A small class-conditioned spectrogram diffusion model, trained from scratch.
Model: log mel input, layers 6.
Training: adamw at rate 0.0027, batches of 128.
Rows from block 2 of a small class-conditioned spectrogram diffusion model, named by matrix and row number. Rows with one number within an expert belong to one neuron, the router's apart. Each number is 128 + 32 x the weight over its row's rms, rounded and kept within 0 to 255. All counts start at 0. After the name is the row's rms in percent of the matrix's.
Before each expert's rows are labels from the 100 clips, of 14976 (inputs lightly noised), where the router gives the expert most weight on average: "responds to" is what is common among them; "band" is the frequency band that holds the peak. Only what is clearly more common there than usual is listed. The data: chords played on synthesised instruments. In brackets: how many of the 100, against the usual share in percent.
# router: router (model.blocks.2.mlp.router.weight, 64x128), inputs 0-127
# up: expert up (model.blocks.2.mlp.up, 64x32x128), inputs 0-127
# down: expert down (model.blocks.2.mlp.down, 64x128x32, transposed), outputs 0-127

# expert 49
responds to: vibraphone-like (41 vs 8.3); pink noise (27 vs 7.8)
band: 250 to 500 Hz (100 vs 25)
router.49 071 [104 122 129 120 112 124 133 178 108 173 158 158 154 144  94 108  95  85 143 116 115 164 210 160  61  81  85  79 140 161  66 134 176 168  89 191 163 116 138 148 130 125 135 146 108 170 149 142 100 119 167 168 189 153 105 135  90 117 166 172 145 111 144  75 106 133 176  88 123 129 105 119 140 155 124 109 146 119  95 110 194 141 146  75  83 131 158 131  93 190 112 168 157 120 107  85 130 100 131 149 165  98 151 158 121 143  97  87  73 165 152 199  91 130 157 193 149 148 108 151 166 118 129 116 111 101 116  77]
up.0 114 [ 95  55  94 122 116 110 118 169 112 182 180 159 177 100 109  97 197 114 153 115 126 110  97 127 170 100  34 173 152 187 112 109  61 116  87 162 103 149 170 107 137 145 133  53 113  50 167 124  96 130 170 103  73  61 117 148  89 112 148 143 117 129 135 165 168 111  67 115 144 132 116 157  97 109 112 160 121  92 113 130 135 122 163  81 125 136 134 108 129 189 112 136 190 142  82 129 127 156 121 135 162 110 122 153 145 150 161 145 127 141 114 113  96 175 160 122 108 156  64 106 133 117 175 135 141 120 103 120]
down.0 107 [156 210 167 161 113  84 169 132 149 115 114 119  78 131 160 124 121  58  74  91 174  99 115 125  94 120 189  54 114  56 141 175 200 166 174 128 181 113  67 155 158 117 131 160 138 189 108 118 158 165  92 136 185 162 171 117 135 126 141 161 148 150 121 103  59 104 139 138 172 115 170 113 163 123 120 107  98 120 127 120 205 117 128 144 145 138  82 156 124 122 155 176 119 124 168 148 108 123 123 138  87 148 140 133 123  95 123 112 116  90 100 113 143 110  90 147 183 102 170 155 165 118 109  90 116 138 113 112]
up.1 115 [105 153  86 126  78 110 161 185  66 137 156 131  88 149 114 147 177  70  99  96 130  85 155 140 150 177 171 105 175 113 151 179 169 187  82 133 157 176 124 140 152 136 106 172 136  59 186 133 126 134 168 124 117 116 106 173 133 141 162 176 170 143 174  96  62 154  98 126  99  74 102  98 112 139 111 124 118 173 133 133  96 167 189  95 105 150 142  86 138 147 171 119 107  98 141 142 152  81 126 172 162 116 150 168 114 121 174 136 156 148 101 134  94  95 126 120 174 112 100  61 157 132 171 177 149  96 123 111]
down.1 111 [143 102 192 140 181 140 101 141 138 130 161  90 154 130 153 123 111 159 168  91 116 109 109 120 141 102  72 176  84 142 105 140  82  96 133 101  93 141 107 126  71  56 123  89 152 167 133 113  85 108  93 163 170 160  84  92 107 153  99  76  87 131 104 137 153  93 148 133 154 166 131 109  74 117  98  98 144 128 144 135 211  43 123 155 137 111 161 144 108 159 146 130 167 128 130 154 160 185 112 138  94  93 132 116 138 146 109 118 108  88 160 166 115 145  94 130  97 232 129 139 131 119  86 109 151 197 180 163]
up.2 097 [127  83 159 158 130  87 206 121 122 101  56 122  65 145 166 105 106 125 184 107 134  80  90 116 167 107 114 144 108 130 124 121 125  52 168 116 158 152 111 178 103 136 110 191 155 120  89 110 110 111 100 199 112 105 117  92 118 169  97 153 142  80 165  94 116 137  97 151 141  68 174 168 110 112  96 141  95 174 118 116 126 126 164 161 129  90  83 189 148 163  65 111 138 103 134 125  98 139  83 137 101 127 145 201  70 148  96 130  85 118 113 146  92 102 134 173 100 138 189 132  90 162 124 106 143 124 136 113]
down.2 100 [ 86 155  94 105 137 180  58 114 112 160 168 176 157  95  79 116 134 169 117 123 129 161 118 173 105 135 148 150 153 180 101 179 143 165 128 122 124 105 145 124 170 174 131 101 106 145 125 164 140 120 196  87  78 127   0 181 117  83 139 113 103 165 146 164 162 139 115 111 156 205  90 105 142 127 129 143 171 138 166 136 148 121 121 121 146 161 184 122 112 101 149 128 126 110 114 141 127 144 142 122 125 128 146 130 205 132 119 139 140  96 104  85 123 121 138 108 141  69  77 143 117 127 113 143 125 140  75 213]
up.3 095 [151 150  60 102 106 138 137 155 120 195  95  96 107 150 164 115 126  97 124 129 183 105 126  93 147 128 138 175 172  74 177  64 182 117 170 129 137 159 192 128 120  94 157 148 170 100 123 124 110 168 170 160  95 146 140 122  68 139 150  67 157 165  90 133 132  97  85 130 152 126 149 169  98 167 129 120 130 148 144 130 110 141 120 123 134  75 180  90 216 158 150 127 140 145 143 116  64  74 100 155 154 112 121 120 159 129 125 131 130  57 102  85 145 112 101 126 105  99 114 117 124 162 189 109  89 106  50 157]
down.3 094 [183 162 180 109 148 138  92 138 138 153 155 146 158 126 161  81 104 113 130 138 144 121 119 121  83 123 186 172 127 135 206 122 145 115 114 106  99 108 126 141 109 154 110  94 139 163 183  92 122  96  98 143 171 125 114  79 115 182  92  65 100 175 161 103 101  95 101  83 172 108 133 196 139 132 149  95  80 151 172 153 108 142  49 110 132 111 133 153 114 115 182 113 102 130 151 148 130 138 133 171 166 158 133  72 157 135 131  79  93  83 170 131 111 158  57 136  98 139 125 151 156  66 158 168 164 174  90 183]
up.4 089 [134  56  96 102 187 132 170 189 143 136 154 173 171 112 145 145  95 144 125 169  76  93 143 139 158 116 136 123  86 104  55 118 117 144 121 122  93 111 144 106 173 153 123 154 131 110 134 134 155  98 171  80  86 122 122 113 117 163 163 105 143 173  88 121 105  88  96 120  85  86 125 129 128 101 104 174 120 209 170 115 109 124 121 107 157 123 225 193 147 120 128  77 205 169 152 129 128 157  82 158 162  93 155  85 124 158 111 121  93 100 163  93 109 123 150 158 185 137 104 131 152 138 158  97  84  97 102 111]
down.4 092 [ 99 116 137 135 163 199  97 174 111 135 165 123  86 122 162 119 131  99 171 149 137  98 146 148 106 153 170  98 115 142 177 113 185  91 203 123 143 142 151 117 124 116 110 113  44 191 177 132 166  70 106 121 124 106 135  92 165 152 141  90 165 117 103 180  99 133 151 131 112  99 143 161 122  95 118 198 132 125  88  87 156 119 140 150 103 114 118  77 179  41 125  70  97 167 109 109 151  97 106 131 111 169 151 163  94 147  91 126 179 122 127 165 134  73 107 108  82 146 180 134  83  80 125 146 116 166 131 149]
up.5 092 [128 149 114 130 114  64 133 106 158 157 123 142  94 123 150  86 106 153 125 118  98 134  96 119 183  60 177 111 140 190 130  86 188 123 143 104 153 139 131 146 112 131 155 140 183 138 111 110 154 138 121  79 100 128  92 100 120 183 152  84 124 117 154 101 120 180 131 103 212  47 141 130 164  36  98 115 141 115 114  93 116 190 155 144 117 146 168 155 106 157 133 100 136 105 134  85  98 127 108 203 155 130 172 163 111 127  94 191 105  76 121  80 123 190 127 155 106 177 118 126 117 146 150  94 122 104 119 182]
down.5 097 [ 90 122  73 103  81  83 139  86 126 133 148 158 111 142 113 120 115 193 168 150 131 165  47 146 131  98  90 123 152 128 125 144 103 125 183 147 142 154 152 157 139 221 110 130 117 133 148  66  81  83 149 107 108 101 109 170  47 132 154 152 128 122 103 157 144 157 130  32  93 136 141  94 116 111 127 107 133 124 136 148 192 128 127 147 108 134 114 105 110 108  80 128 141 131 143  85 154 147 157 185 133 145 123 120  95 115 113 106 144  57 128 149 158 151 112 120 140  80 118  92 143 206 107 153 189 192  79 149]

# expert 39
responds to: block (72 vs 25.1); marimba-like (65 vs 8.5); white noise (26 vs 7.5)
band: 2000 to 4000 Hz (100 vs 25)
router.39 098 [157 120 225 159 121 127 112 140  94 155  92 141 176 178 124 159  98 176 152 130 108 130 147  94  96 187 126  99  99 151 101 116 118 108  93  90  95 132  96  96  89 132 131 113 148 104 151 105 135 118 144 165 132 131 127 155 137  84 156 158  93 152  46 104 153 185 178 125 106 112 145  92 129 137 118 161  99 155 159 187 127 133 144 116 107 174 116 131 151  77 112 120 112 189 120 157 158 135 176 145  99 135  99 118  69 137 139 119 170 209 189 107 127 120  70  47 141 148 131 146 120 150  91 201 169 114 174 139]
up.0 141 [116 171 154 122  95 128 161 155  82 129 130  92  96 160 113 134 175 136 159 111 108  94  98 101 194 212 183 165 146 154 197 167 110 156 113 150 169 148 140 148 115 104 140 147 123  47 102 128 147 152  77 101 134 115 131 152 160 113 111 159 135  91 137 137 150 130 102 118 176  87 102  94 111 190 113 166 141 185 151 160  92 126 142 110 150 133 105 112 180 141 110  84  80  81 136 169 103 149 103 195 142 170 125 164 140 155 133 156 162 160  86  88 147  98  96 119  91 158 169  90  87 181 166 158 171  97  95 108]
down.0 107 [125 123  73 108 100  83 171 154 131 119 134 126 148 122 111 114 140  86 108 136 175 135 137 180  98  81 110 120 130 132 158 174 117 143 166 139 167  72 149 145 101 104 105 121 116 119 103 136 127 126 137 129 121 158 146  64 134 189 106 127 143  67 179 108  48 107  90 135 137 138 161 155 151 146 138  80 165 132  94  98 131 170 125 141  68 114 124 115 100 213 116 162 155 108 131 104  94 132  92  73 154 111 198 108 104 122 143 156 137  68 143 148 139 152 199 182 113  81 115 106 138 140 180 111 132  27 128  69]
up.1 081 [147 100 118 101 214 129 138 180  94 129 105 145 139 152 112 117 122 143  95 201  91 107 157 136 139 130 147 137 162 120 102 147 129  83  93 123 151 153 130 130 192 130 114 186 139  89 136 143 153  91 142  76  86 140 128 136 177 124 148 119  92 128 140 125  72 127 125 102  98 106 164  89 139  82 109 183 170 189 187  75 114 128 150 163 141 112 144 175 182 158 152  64 127 123 141 110  80 139 154 185 151 122 186 108 179 141 126 112  94  91 150  97 101  62 116 159 123 175 174 194 140 180 107 144  97 171 107 128]
down.1 090 [124 126 117 125 116  77 143  98 114 108 161  97 114 130 151 127 119 168 119 119 157 109  81 146 104 145 119 199 103  96 123 116 136 185 147 117 124 173 154 104 171  20 151 120 176 132 158 155 154 144 118 119  81 122 101 138 116 111  82 144 138 146 125 118 134 126 159 100 133  93  89 144 180 119 185 118 159 129 128 145 223 172 108 116 165 117  98 122  83 145 131 120 186 100 143 174 158 140  80 200  59 133 103 106 153  85 119 146 107 103  89 132 141 131 148 163 220 110 136 110 162 144 157  98 181 197 102 142]
up.2 110 [181 115 136 143 149 125 148 189 150 142  84 118 123 133 102 195  88 153 141 116 116 100 160 105 169  80 202 137 134 117 118 153 163 155 133  82 115 132 106 106 159 155 126 194 175 134 110 134 210 109 129 105  75  93  97  96 101 183 142  77 161  92 111 124  71 153 142 112 126  93 155  79 162  88 100 198 132 188 171 105 114 178 152 130 110 145 177 164 163 100 155 105 124 133 155 180 121 160 105  89 102 106 120  89 135 152  84 139 149 115 164 104  90 107  64 133 148 120 159 162 117 143 111 133  79  80 112 145]
down.2 106 [122 128  92 146 126 145 147 156 126 148 108 136 167  90 177 180  81 159 128 146 118  59 215 111  63 138 150  93 141  77  78 120 183 155 132 116 113 126 146 123 119  99 124 149 114 169  97 122 163 100  64 106 149  33 106 193 130 158 139 168 135 131  94 116  84 146 144  96  92  92 123  73 134 129 164 164 128 128 112 126 175 139  93 148 180 132 107 133 143 162 158 126 117 121 126 137 156 129 146 152  98  88 112  95 102 129  47  88 113 126 182 110 104 105 116 149 194 131 200 127 123 151 113 185 109 159  95 103]
up.3 083 [141  85 159 138 190  87 102  40 157 137  46 146 133 163 154  88 111 154 147 185 143 139 108 136 121  51 109  90 149 178  91  48 115  88 118 101 136 150  82 149 142 194 147 129 149 147 164 129 133 132 170 117 105 173 110 102 112  85 136  79  82 162 111 110 141 130 126 127 134 120 141 154 131  34 111 162 151 137 158 125 120 144 129 189 133 149 174 187 155 132 119 148 162 177  85 131 138 123 161 103 128 119  77 147 145 141 110 192  92 117 163 123 146  70 139  91 103 123 132 139 147 141 120  94 107 129 105 167]
down.3 098 [132  94 105 151 103 134 103  85  96 151 111 213 106 144 173 102 118 181 187 165 103 104 139 130  77  71  88  57  86 123 150 112 156 134 142 114 152 124  91 184 123 216 120  97 132  98 126  76 100  99 140 140 145 137  95 167  53 173 147 187 168 128 153  71 130 119  92  79 155 131 124 124 146 114  91 109 107 103 137 171 174 114  89 147  92 140 135 126 147 130  77 101 135 134 109 116 162 123  74 179 137 166  96 106  78 167 111 119  99 154 154 106 111  73 160 116 166  99 179  97 137 114 135 146 119 127 157 128]
up.4 097 [179 152 193 162  97 138 160  64  99 145  94 126 132 119 111 106 138 171 137 130 110 172 108 135 198 156 161 105 127 152 172 143 153 122  73 172 125 113 141 136 104 127 120 162 135  79 147 130 140 166  68 102 121 127 108 128 138 130 161 149 142  97  84 150 101 123 146 113 168 101  88 118 139  20 104 207 131 160 212 128 118 180 127 152 151 181 159  99 118 116  94 123 133 159 162 138  97 104 118 105 112 167 155 143 144  88  67 227 135 172  99 132 112 121 165 173 117 142 133 151  97 138 169 150 125 107 130 130]
down.4 096 [148 128 143 193 136 168 160  85 117 154 136 178 145 122 144 137  96 186 158  94 136 142 118  84  99  96  41  89  81  96 145 138 146 113 128 161  83  96 173 153  55 102 149 129 148 139  92  66 128  92 128 169 180 150 145 136  72 139 168 181 190 127 118 119  89 119 118 157 147  98  95 153 134  88 136 140 124 118 128 157  99  78  62 146 132 137 141  99 101 135  82  89 124 204 113 116 161 107  92 160 122 132 119 112  88 100  82 122 112 153 179 148 103 162 161 166 149 161 135 144 107 128 124 168 125 175 187  85]
up.5 086 [169 102 132  95 159  62 177  86 159 155  78 121 101 148 142 146  87 125  55 113 179  96 155 116 127  61 156  83 137 125 108 100 136 165 109  77 108 137  99 124 186 151 182 183 144 161 123  84 200 118 139  98 159 159 120 116 125 175 170  75  95 159 136  81 100 137 161 123 106 116 148 147  88  97 166 126 104 137 137 143 131 155 167 123 159 132  94 207 122  83 153 138 102 122 160 162 205  96 116 133 124 142 105 111 135 151  84 174 160  98 136 173 132 125 135 119 178 163 149 148 148 102  75 106 119 121 178 113]
down.5 095 [ 97 139 157 117  70 114 146 110 158 107 120 115 123 107 147 104 100  98  96 123 123  65 167 175  51 110 198 105 123  78 139  94 200 112 142 115 154 149  89 153 163  85 139 162 156 146 119 107 121 140 132  88 114 147  82 133 143 190 136 159 130 167  70  73  74 109 158  81 134  88 115 167 165 137 147 129 116 119 210 149 188 182 155 125 179 153  82 159 152  59 155 139 109  77 132 170 129 123 152 168 155 110 115 114 136 116 136 132 125 142 158  76 103 120 125 131 166 129 162 111 176 106 130 163  98 115 187 120]

# expert 57
responds to: marimba-like (81 vs 8.5); text has "quiet" (72 vs 28.8); block (69 vs 25.1)
band: 2000 to 4000 Hz (53 vs 25)
router.57 091 [144 147 167 147  96 121 110 171  85 113 147  85 133 145 140 162 165 148  94 135 120 153 113 170 122 200 152 169  95 140 197 150 129 119 141 109 145 126 106  45 101  46 102 158 107  58 138 129 149 104  89 111  97 157 159 101 181 124 132 148 107 128 136 136 109 122 175 125  85 116 151  98 120 128 102 152 105 170 140 131  95 152 160 136 103 153  82 124 134  90  85 108  94 104 133 135 104 138 155 144 208 120 143  99  78 115 201 150 201 139 113 107 163  90 111 113  73  72 120 104 131 143  98 187 192 139 184 141]
up.0 098 [115 152  87  71  94 129  70 160 158  99 135  81 146 180 136 151 135 176 116 147 109  99 162 132  82 180  94  93 134 155 158  77  93  99 115  72 129  59  72 125 151 107  81  78 117 167  96 102 149 129 161 205 112 106 155  93  93 147 185  98  92 120 115  90  98  93 182  98  94 114 154 152 164 114  83 105 100 123 139 127 153 125 128  85 102 187 106 115 163  92 152 130 161 156 134 132 129  86 129 123 125 111 103 139  74  81 135  85 154 147 131  68 149 165 102 198 133  84 157 133 142  94 135 149 120 157 123 153]
down.0 094 [116 133  77 106 159 176 125 127 137 140 114 134 166 147 132 147 110 133 117  46  92  98 115 123 224 125 108 118 105 158 107 182 145 124  83  65  84  78 139 175 145  50 129  89 140 145  99 135 172 144 183 159  82  87  63 141  64 138 165 139 101 131 173 148 121 135 119 129 146 110 130 151 122  99 154 152 111 154 128 125  86 104 147  96 140 206 162 109 121 126 161 128 130 150 118 184 114 121  94  90 104 161 139 148 144 111  79 128  95 154  84 111 160 141  86 171 135 180  91 128 142 108 103  99 114 152  38 130]
up.1 088 [133 118 134 205 132 113  85 170  70 154 139 110 178 109 129 197 101 181 182 107 111 190 150 157 134 156 162 135  72 120 106 153 173 101 143  97 129 137 118  73  56 110 146 144 178 146 124 150 164 119 185 195 129 130 167 128 164 110 154 186  91 106  87 146  95 119 172 130 175 101 100  76 133  89 115 136 195 158 171 105 120 156 172 187 121 130 188 115 123 139 104 127 163 103 139 137 195 155 111 149  78 127 168 135 106  96 107 157 155  90 138 115 116 105 128 139 134 120 139 111 158 115  82 155 153 118 128 142]
down.1 079 [149 145  95 170 105 120 168 146 128 106  98  89 122  71  63 114  89  82  95 124 119 160 171 166 184  99 144 105 156  86 132 128 137 100 134 110 135 117  96  98 143  65 125 147 131 124  70 166 103 165 158 211 117 117 157  73 143 120 153 113 127 112 138 128 111 135  94 100 112 132 120 119 133 148 128  36 135 161 121 124 173 122 159 187 112  45 143 107 138 177 168 159 152 130  96  76 106 118 177 103 137 110 166 104 117 121 167 122 110  59 151 113 126  99 159 191 170 104 128 106 175 149 154  92 165  79  77 114]
up.2 128 [133 169 192 176  86 178  84 103 141 156  99 151  84  88 153 165  79 177 149 123 102 180 105 100 158 129 103 176 104  84 152  99 123 121 176 102 134  80 139  96 123 126 133  82 151 159 117 108 137 137 150 125  85  91 116 113  76 117 124  94 197 100  82 196 119 137 134 114 110 186 148 115 105 130 106 143 109  75  51 123 137 109  91 105 136 108 119 117  82 117 109 120 157 120 152  68  80 123 141  58 164  84  97 118 154 134  86 117 145 157 126  99 138 162  92 123  80 105 171 138 118 113  52  95  82 144 118 110]
down.2 151 [114 101  84  95 120 149 163 146 125 137 127  96  90 141 148 111 143 124 149  96 138  87 154 142 104 131  92 119 157  86 109 129  84 128 164 127  89 131 144 151  84  56 100 140  91 112 109 142 110 103  84 134 196 139  52 104 204 162 133  78  85 130 134 147 100  86  91 195 174 183 131 116  58  98 105 164 182 139 134 124 170  88 106 116 127 176 125 121 107 125 158 146 101 168 143 156 135 112 108 103  59 129 106  59 102 152 105 119  63 183 135 170 128 170  98 135 129 142  85 178 102 107 156 146 118 177 136 156]
up.3 090 [ 79 141 135 116 142  75 176 128  73 139 132  87 144 137 158 131 140 173 104  97 129 151 122 150 194 146 134 119 137 144  89 106  84 134 104 105 202 137 149 121 124 114 166 114 132 109  64  82 118 183 173 136 139 201 140 185 161  93 155 162 106  95  98 153 145  77 164 142 108 102 117  72  64 109 114  98 161 117 129 114 120 106 192 118 180 179 111 158 111 145  70  96 153 100 144  98 129 139 129 174 143 110 208 186 161 164 135 181 150 123 117 123 133 125 172 137  98 171 146  68  98 160 108 128 133 134 164  97]
down.3 089 [110 171 107 139 186 173 167  98  88 173 115 121 126 163 145 103 162 127 114  90 154 115 106 122 101 137 169 126 125  85 114  62 137 120 134 148 124 158  83  83 116  61 179  92 174 135 121 115 103 152 117 166 159 116 167 155 135 137 152  86 107 118 114 157  61  89 109 127  87 125 102 134 134 100 198 120 115 122 152 177 159 128 179 153 192 131  28 132 146 158  87 154 181 125  79  91  78  82 174 144 145 124 148 147 136 129 135 124  87  69 129 183 142 121 132 131 172 130 173 131 135  80 140  85 143  86 105 101]
up.4 100 [140 114  92 106 161  74 142 174 118 122 141 113 191 158 124 109 169  77 113 120 128  98 127 147  91 137 126  94 125 198 147 184 119  82  87 137 119 155 112 131 108 116 135 169 117 112 147 114 131  96 104 109 121 174 130 142 159 144 119 159  59 138 151  54 125 127 123 119 107  57 114 127 191 115 118 118 154 165 216 119 126 164 167 164 129 144 134 161 200 147 119  87  99 145  94 192 152 141 129 218 115 132 193 131  92 115 164 158 141  77 138 126  92 113 145 143 123 156 127 118 131 145 208 180 146  86 148 151]
down.4 095 [113 110 107 118 124 137 183 121 135 107 123 101  96 167 111  86 148 138 120 145 150  73 124 119 130  99 103 114 198  97  75 103 116  61 145 159 112 163 107 141 106  34  57 146 108 120 127 147  77  81 101 146 181 120 161 142 187 137 129  90  98 141 130 145 119  98 109 104 130 183  95  80 120 110  97  98 167 189 132 137 185  67 137 139 159 138 128  87 121 168 133 171 148 152 120 129 136 175 126 131  55  89  97 101  99 117 115 112  76 112 118 197 120 107 118 153 170 142  81 133 143 110 205  97 127 119 140 172]
up.5 100 [121 187 133 139  87 143  90 162 108 136 129 139 107 117 111 161 139 134 131 145 121 134 152  59 159 183 148 131 136 129 181 114 153 209 122 165 193 124 119 198  81 103 147 164 110 102 140  99 151 139 126 139 169 122  85 172  98  80  90 125 137 120 152 116 122 149 130 120 112 137 127 125 108 136  79 129 103 126 103 134 123 200  93  79  93 167 146 119  76  87 164  71  66 147 208 113 130 123  88 157 175 153  76 141 126 107 122 184 175 168  87  79 113 137 112 164  77 102 126  97 107 130 120 198 113  82 105 119]
down.5 092 [ 79  79 177  84  60 132 135 127 162  88  92 129 106 162 114 135 142  89 140  81  97 166 106 163  97 121 103 111 123  75 141 119 144 114 102 197 112 160  99  97 131  48 122 123 155 141 139 142 105 147 110 108 111 119 159 138 157 153 123 158 191 147 121 207  96 130 109 138 159 112 102  99 124 105 141 165  90 121 111 152 235  78 159 129 167  78  73 102 193 136 111 160 151 124  57 101  90 136 157 133 103 142 101  93 111 127 142 139  92 132 105 133 175 125 149 153 144 174 144 153 137 117 182  61 137 138 143 144]

# expert 7
responds to: the note B (78 vs 30.3); the note E (77 vs 30.6); root: E (48 vs 8.5)
band: 2000 to 4000 Hz (100 vs 25)
router.7 080 [134  81 196 106 127 112 108  57 164 134 106 159  79 208 149  99  78 178 150  94 148  94 134  98  92 134 132  66 118 125 119  53 130 130 111 135  97 163  71 118 114 133 144 128 131 143 141 116 112 116 150  99 146 134 100 118 149 110 155 123  93 176 103 111 129 170 183 172 113 171 140 136 117 138 116 161  97 111  92 193 168  82 149  92 125 143 127 183 121  47 114 110 132 123 100 145 177 124 147 159 115 178  55 134 103 148 102 124 138 164 141 164 156 106 134  31 156 182 159 164 105 133 100 116 134 117 132 141]
up.0 111 [143 146 120 131 151  84 143 119  58 202 105 148  95 116 124 160 137 111 162 130 117 145 118  71 183 137 123 131 175  70 167 121 159 117 113  90  98 184 170 150 133 107 150  91 193 116 166 144 211 144 160 121  87  53  92 183  59 140 166 102 117 108 141 146 132 152  93 116 139 126 116 127 154 122  92 185 179 160 107 105 112 120 122  96 115 144 123 121 111 125 133 118  53 131 155 159 145 166 123 125 101 145 133  68  56 123 171 117 189 138 105 105 173 172  91  81 123 121  99  89 166 136 150 120 109 160 126 145]
down.0 106 [136 145  90 138  73 166  69 128 133 121 123 119 129 105  88 128 159 169 102 165 143  86  73 151 122 113 225 169  76 193 111  81  97  75 177 132 104  81 121 138 139 128 133 168  75  91 134 159 107  69 103 137 132 124 126 110 172 129  84  98 104 125 161 147  94 151 120 133 110 172 123  99 128 127  73 100  84 127 177 139 121 196 184 131 110 109 119 134 118 168 161 128 196 115 107 123 134  73 129 137 175  96  78 157 165 136  91 113 131  70 119 114 134 152 126 149 126  54 146 131 116  74  94 164 136 118  99 103]
up.1 107 [167 118  98  93 167  92 190 120 149 142  99 123 175 167 147 128 150  44  68 121 123  69 110  98 113 111  83 109 168 193 142 159  98 128  59 149 122 157 125 149 176 153 159 136 125  79 127 104 121 133 110  58 141 151 111 170  92 147 149 135 120 151 156  92 153 153  83 136  89 107 151 132 109  96 122 135  73  89 140 146 110 113 131 126 166 167  74 151 198 129 120 110  81 136  97 118  81 104 151 138 167 152 150 147 148 161 174 154 143 104 140 136 117 101 134 116  74 157 120 125 147 182 208 129 142  47 135 156]
down.1 107 [123 114  88 128 110 140 148 122 115 154 120 145 173 158 127 130 138  86 147 181  80 149 131 152  97  84  41 110 188 119 105 123 123  97  73 138 139 138 121  47 168  61 161 126  94  34  59 127 136 107  94 102 108 140 136 126 123 126 151 169 143 170 128  97 197 161 108 119  75 168 115 122 132 118 117  84 103 111 152 154 159 117  92 164 133  94 130 151 158 115 133  85 105 153 145  95  37 137 145 102 188 123 148 116 112 119 198 105 114 144 161  95 109 139 109 143  70 155  96 150 147 180 168 118 125 122 139 140]
up.2 073 [124  98 150 140 108 143 178  68 142 133 140 111  78 190 140 114 153 113  87  75  59  97 135 114 207  98 165 140 138 148 109 143 103 102  77 144 110 138 106  50 122 120 154 102 121 124 144 103  65 123 134  66 129 115  95 141 121 109  81  89  93 102 149 103 121  97  99  99 149 164  81  99 145 132 133 108 105 139 136 124 155 138 125 139 198 101  69 135 108 144 113 111  70 102 148 188 145  92 153 168 117 121 127 142 153 137  76  69  87 164  61 163  84 112  82 114 139 185 138 125 144 112 154 142 100 174 182 165]
down.2 084 [156 152 127 115 141  91 154 100 195 127 129  93 155 166 123  87 124 140  98  82 176 138 115 139 113  37 130 119 141 134  92 155 125 139 120 102 119 141 128 137 161 122 110 174 167 214 174 143 166 175 139 134 121 148 136 142  97 170  82 103 122 154 172 107 142 133 166  59 181 124 158 208 155 119 129  88 139 137 133 119 112 184 156 128  82 131 145 162  73 162 107 113 125  98 127 126 199 144 113 115 134 149 109 103 164 147 152 202 172  76 119 117 176 151 193 149 122  99 155  61 153 115 156 106 120 130 164  89]
up.3 134 [132  75 148  91 107 100 144  81 150 113 183  81  97 123 143 105 137 145 131 143 189 119 156 170 164 145 189 105 135  74 125  75 161 172 111 122 160 124 128 116 108 173 108 135 151 151 124 167 134 178  99 187 125 113 133 107 168 100 146 166 107 171 130 156 137  97 123 167 145 139 119 213  66 124 146 136 156 169 114 176 118 121 173  78 119 111 162 133  90 117 160 156 159  61 161 138 213  95  77 141 123 158 106  99 159 135 145 173 146 139  68 141 163 161 179 127 195 109 133 122 148  79 127 102 157 149 117 104]
down.3 129 [140 169  83 167 173 145 133 177 118 135 100 131 125 115 132 137  83  97 163 140  28  96 107  95 103 100  82  81 134 171 133 140  98  83 139 115 139 143  85 134 117  83 136 116  94  77  85 110 129 101  85 113 166 159 119 111 133 166 187 100 147  94 141 126 120 149 107 134 120 107 148  59  98 115  62 113 109  84 136  96 117 104  91 156 156 123 119 141 173 124 157 128 125 151 142  70  27 136 170 108 143 137 149 165  92 129 172  95  97 109 160  89 138 127  55 120  61 180 115 181 119 142 127 118 106  99 110 165]
up.4 101 [172 139 131 151 142 133 112 151 174 135 102  79  97 118 124 137  95 120 127  97 143  54  78 124 144  95 145 107 126 139 168 131 122 153 144  49 119 139  62  64 158 126 137 173 149 133 141 122 162  95 171 116 141 133 109  94 160 168  91  87 102 137 130  95  69 155 118  88 180 110 131 141 103 129 100 138 156 130 190 125 124 188 142 155 144  90 172 175 164  92 141 125 109 125 152 209 152 122 111 121 114 181  76 135 152 107  76 164 153  79 138 121 106 111  99 168 183 172 136 210 190 112  88 116 169 117 154 133]
down.4 097 [155 160 100  83 119 138 170  82 114 110 115 129  98  99 127 162  69 132  89 102 112  84 121 175  83 137 131 114 162  63  74 170 191 181 148 105 177  83 104  68 224 105 127 151 115 132 130 145 144 119  83  94 132 108  96 132 135 138 124 154 132 196  75  82 128 133 134  50 159 125  90 125 143 136 149  96 128 123 198 112 117 132  94 158 184 106 100 159 151  87 119 175 111  94 140 182 126 104 140 160 138 120 100 138 113 108 125 136 128 107 113 126 157 154 112 180 161  94 140 142 180  87 143  92 104 183 163 121]
up.5 106 [194  74 105 161 161 139 142 108 107 166 149 144 130 139 158 130  82 185  98  79 143 112  85 161 130  77 168  71 141 145  96  77 169 143 133 103  98 121 162  71 125 119  38 111 138 110  89 168 110  89  62 101 123 118 110 111  76 161 143  95 116 116 119 116 123 154 126 188 141  92  67 150  75 113 198 147  62  83 129 148 137 149 143 132 165 146 129 132  49 142 119 116 161  72 106 111 128 164 121 152 108 183 118 133 157 114  86 117 110 121 138 158 131 131 131 125 119 209 110 150 102 154 129 152 159 158 133 139]
down.5 104 [176  71 118 117 151 110 156 128 156  88  72  38 130 123 173 120 122 133 138  95 131  93 159  88 150 129 175 138  58 134 146 107 118 119 111 126 167 112 125 121 130  59 118 151 146 164 162  68  99 120 111 115 139 140  93  87  86 156  95 167 115 115 124 105 157 119 120  81  97  98 118 176  91 127 142 142 134 146 139 185 173 142 144 136 152 124 124 130 213 109 173 126 135 112 135 158 191 135 113  70 160 101 114  69  75 142 114 132 169 133 145 126  94 121 162 134 119 159 203  75 142 124 110  88 133 107 227 148]